Rows from block 3 of a small sound classifier, named by matrix and row number. Rows with one number belong to one neuron. Each number is 128 + 32 x the weight over its row's rms, rounded and kept within 0 to 255. All counts start at 0. Numbers have three digits each.
After each neuron's rows are labels from the 100 clips, of 14976, where the neuron reaches its highest value: "loudest band" is the band of the loudest frequency at the time of the peak. Only what is clearly more common there than usual is listed. The data: single English nouns, adjectives and verbs, spoken by a formant synthesiser in many voices.
# fc1: first MLP up (model.blocks.3.ff1.fc1.weight, 768x192), inputs 0-47
# fc2: first MLP down (model.blocks.3.ff1.fc2.weight, 192x768, transposed), outputs 0-47

fc1.312:167129142172109161185121104126135153131102082132148058072172079219102147131152145061088157146237139156168113128155187143138139139135126129132113
fc2.312:143105131100126085141171073096171139152142110090133142082167140128113232193105167031141157146114155120201188124104075145113096150150092126119184
loudest band: 4000 to 8000 Hz

fc1.727:157109117134145158141142058109116131119134097074163115152175177111151091106151103157120170145148156128141182132143082118106180125110131162089160
fc2.727:117159116091184131137155132145112136130099138146119095144149101149100100112143167105104132100093136113136118107145138105106161112041131120131132
loudest band: 500 to 1000 Hz

fc1.104:070143130136059158151143108116110140130128133117170143166131162134164089067033133097124136145052109116107155148130190134181119120070094113119173
fc2.104:107103118074170142076119146124137147121127122084171094107117080125132080138136186142142118171086094176132128184102162139136091155098117094164173
loudest band: 500 to 1000 Hz; 250 to 500 Hz

fc1.28:095108156156129107076149119151113146143141132115135166092136120140150117100102101152087141156093101159114106113119155172148131187160125132139166
fc2.28:122118076222185086137107173164129134122082102101168135165148057091113145112151186168135131173107114138153125067097145116151207097115133102164076
loudest band: 500 to 1000 Hz

fc1.607:109088169116186109162158086163101138124161104161147110104148177145099108062195062106041127139112158099095125081142139136147122159105099133136115
fc2.607:091179100117151056123147086165107186142197078070087107050142090060127135090172093067154093160109109142106119187059152070109099136123126201171072
loudest band: 500 to 1000 Hz

fc1.324:172171164103118095129099116114116119146151096154223132156127113102101121122094165134157128125112126158157100159157158080075099110143141133128096
fc2.324:135111105078152117107202078096156108181109155046116139130104186157133133135140099091142108141156153136140119121160080109121105117113109171134112
loudest band: 500 to 1000 Hz

fc1.643:124105102115145127151094121111115136105100110134148116145145104195103045074114139108100115127112136106111139154114154139119144133080123134119112
fc2.643:147152131212167171167105141091084084090125171119162159135109136163153143100085038169145142107163129124172149094137155101146112103127154104164151
loudest band: 250 to 500 Hz; 500 to 1000 Hz

fc1.537:146138086155162150103158123113138143166113168129143100103093131080130122084188143079173147124105131128117157143177122145134105142185117134136098
fc2.537:141084197224159137152144108180079114131103107102155100136121119140113060119189115145156114136148106117095177112216146139097082160114157118140124
loudest band: 2000 to 4000 Hz

fc1.686:093142176140170138073129128115084101177129092154118202172132097164147154143075146137102115103099121123131168169129117135121134150155142090130067
fc2.686:125089142145113122099150182174075092136189127117131141116157108158101143120094035191177151176077163136146163152180074071144162198145134103168148
loudest band: 250 to 500 Hz

fc1.43:046163144144100125168071125153121145110093118156109157108098105151169159102154149146151164125128148124135092138139157140110119101097121131137126
fc2.43:135117138123047109152076110181101120092092105106167132112144121153109127115127163167119168200116099096138114149175147116108072147147133074121076
loudest band: 1000 to 2000 Hz

fc1.457:150094182112143107107131120132121124147114070143239164178113090064137111157143117125134064111077108124091092117198111117147123195108082095089089
fc2.457:147095094117110146122129169167106118135159165119139095135102169094150141138112120134102084125142064099129082092091141153071157135080230147123078
loudest band: 4000 to 8000 Hz

fc1.614:100128111103138122140139078136168136122093113133082140147095149111122131135123152098128161126183164130107140147112111130145091121118147165120127
fc2.614:108112097121084152112119147208156200130177052155040114133139153120140163118103095084143142126116094159146170092122107190140162124099162077121121
loudest band: 250 to 500 Hz

fc1.532:162107172076113124168121106102065110119131089109140184150143087160095171115181120128128108163087145101115087104139113169146103130153138143111133
fc2.532:089088158156102175149181142128134151156105145169136155100170133149105162158126113070148122164177173191089183116075145094104174135113161110098114
loudest band: 4000 to 8000 Hz

fc1.473:102175036146088130104203096105154181126134089109208139098089119093117083127127111193072124121165208138069168113115177187125128152159125139082136
fc2.473:166139143071164118097162033053148114121151091105136195109063119098146132154095137073171207209162160147088095102134086132138097149087177146102083
loudest band: 500 to 1000 Hz

fc1.62:113160155107165127102157107153096147147104133134175138097124155074124122149132154123136110109113107186174082127110111151096146114168147131130144
fc2.62:141131178076132055155082122135119083092131199147085116146152129165133159115104128187160136131105118159128100166138131125121102158122055113136106
loudest band: 1000 to 2000 Hz

fc1.370:169052141146122136157164134118095142118120108102139102138123100118181176114139090112100113164169089053109145120110144148121187170168063067110173
fc2.370:129105042128145094127099100172120153114137108129138198129147108071102144074182155129113183111150058159126172084105106121124082133127142145098139
loudest band: 1000 to 2000 Hz

fc1.21:206080108106105099147086124143120146108211130074151101106122162165142196185110083164152124121074064127114127076133105155069131071100135166170164
fc2.21:116094042113143132175174112132163194102102147118115110171120137123120124092104103192096183161139075142061122161082175130154146105111094100062066
loudest band: 250 to 500 Hz

fc1.456:100116106162106086115135079185153134125069105036115132144115079129143053096149129096144108096177117113173128109123147141132150128100114198153090
fc2.456:110184115104146106158087145216075148170093128088121125073131113093183240160196123116146117089123121109144148146088099169118137137160196114177122
loudest band: 1000 to 2000 Hz; 2000 to 4000 Hz

fc1.42:146148181121107129111108092136112117154075108124145121141143146137110183139161147106167143132148090127141088119098117096109068123082145142115170
fc2.42:163098159117101075079094146111184096116138172104157130177136134095083113115124139154115177141138112129219096120121102066128129142101185075160167
loudest band: 500 to 1000 Hz

fc1.478:129126138071132110144150108141095100140127178123132056155123116124118151140126115137154130117075125143129153174124148111121131162153136069099161
fc2.478:129143099168109080128147106117120124176114146107141134103116054139151113117143164141116107088086075173134120151177094125186154111093138150113087
loudest band: 250 to 500 Hz

fc1.270:112125108070163142119211116100060123164101087167114140144131090117120110099202162166145178088118169176085179120168155151124092123149092114113114
fc2.270:207114142117127101099122094162170177139195134192103133172081110179174066108115147096169168132131117116122147135188126138126109192139144162174149
loudest band: 500 to 1000 Hz; 250 to 500 Hz

fc1.84:088092119134155134135130130071145107135114094171162103119132116114135115141171112067109133150092103108101124123145104104147133135147075121168117
fc2.84:188132133110087169112103115133108126084164123190119130105185090134106116187170109144111068153145190154140162140160113083156163131083148112073145
loudest band: 500 to 1000 Hz

fc1.200:177089079142154145150115148124101142149096117095135122156128154152156137106098113121146127158123068106061185117126072154109135076121129165146085
fc2.200:120085151182130100109147092144175147127086108147130151189101115056167132121107118214123124133079100140107113133085131176102093127174072163111130
loudest band: 250 to 500 Hz

fc1.76:162125108172063145130169154146162140157075187140127153140171110160142071119092139094141129111137136131124100144124121109117111134149174080140098
fc2.76:114154097175106177136108096137138157100093135091061110085118162090100116152165121104157130135156093117121082102158144102084150193117102096132123
loudest band: 2000 to 4000 Hz

fc1.503:090168168164156112135092086130126096169095167181139108079120071130104234098093173109127137165135117152203080170107161131117083142120158149108122
fc2.503:150127171113154109160129121055068122166098151087076116129078141089122119143185046125144138092142114109155123116153095148111112125121163128169121
loudest band: 500 to 1000 Hz; 1000 to 2000 Hz

fc1.653:093125113126130112066134147075126146111068045100195132148151141124130159102192100160130153136077158104128156151099157173130083113104143158096110
fc2.653:123121126079155128147106128105112146096177179064157170130112116154062143082101127150150153123132135076072143149115185134108084088140175062137075
loudest band: 500 to 1000 Hz

fc1.458:098095095111173146172120134090118163126156128094121118104129116109111184112108126123143132124078137116072086077132169133077190097136133118194139
fc2.458:134037148120160165100102156064081055101127081121114133068124167127079124117127116132155099127094125120145095132080117125111142135127139177148167
loudest band: 2000 to 4000 Hz

fc1.46:178114083096078169161130066177064150175110080116076145090138126101141122196152120128151129096074089116089114118144070083138116137116182103124105
fc2.46:166089112109149152107131184120145104099189163127094167134125105120121144101164056087142115104072142096093094106181095172130063094170148032153092
loudest band: 2000 to 4000 Hz

fc1.77:090121142179136162065144097105148133100119089161156203073140119084112153147104152110148126112132109104165082028126113165094185137160147085153117
fc2.77:062119160070190132123127117122116204132175176162161163125146141156126140047101140123085108162133171153112136149117172103147156127188090173148154
loudest band: 2000 to 4000 Hz

fc1.143:119084213099095115113151093180141151147134145118083116183120141141164158132089144148151204161161096116136089137115164155089140099136112137124157
fc2.143:134111150137135149073144165066156153096107155128124132189137211135118092106093124136153082170095154108170095120118136165122148102136131132115068
loudest band: 250 to 500 Hz

fc1.219:172070105136110162127119179132094176143075060142174114133118101134133173140153168109121111126096065153128126145163153133159120133154099105119094
fc2.219:124095091188140141078179116127138168141147158075088190119124110125163120118135102075138073128119061139142126129136110098112105096159151139056107
loudest band: 4000 to 8000 Hz

fc1.228:086079198156115115097113102110121159179163113117088082147145141146125114138121123117126147174148114187109108126106143129150200092108088108141088
fc2.228:081087134134111150131168079137190079158049136145127121107091133112144112121154126181092144122119058098104157121107132177122156170144135166162125
loudest band: 500 to 1000 Hz

fc1.147:083074150157102119134190184176160126170123101161078130179151112124090129123148084081092137124093139111118111137108132137123142146120123106054160
fc2.147:130139087095135173131071150075117163163118096056149151106084077081055164141149144109129077134102124078175123116106084118131147095084138209131196
loudest band: 500 to 1000 Hz

fc1.254:106111102158118134171187137086124048118139123139129102105092105089130124132181098128083141100172077084121151151186057169129102120121121210170172
fc2.254:118070126130112103140125059063122143141119138115098162188068156078153073132099098150119110191128117152126132154121164098165094096092151159136129
loudest band: 500 to 1000 Hz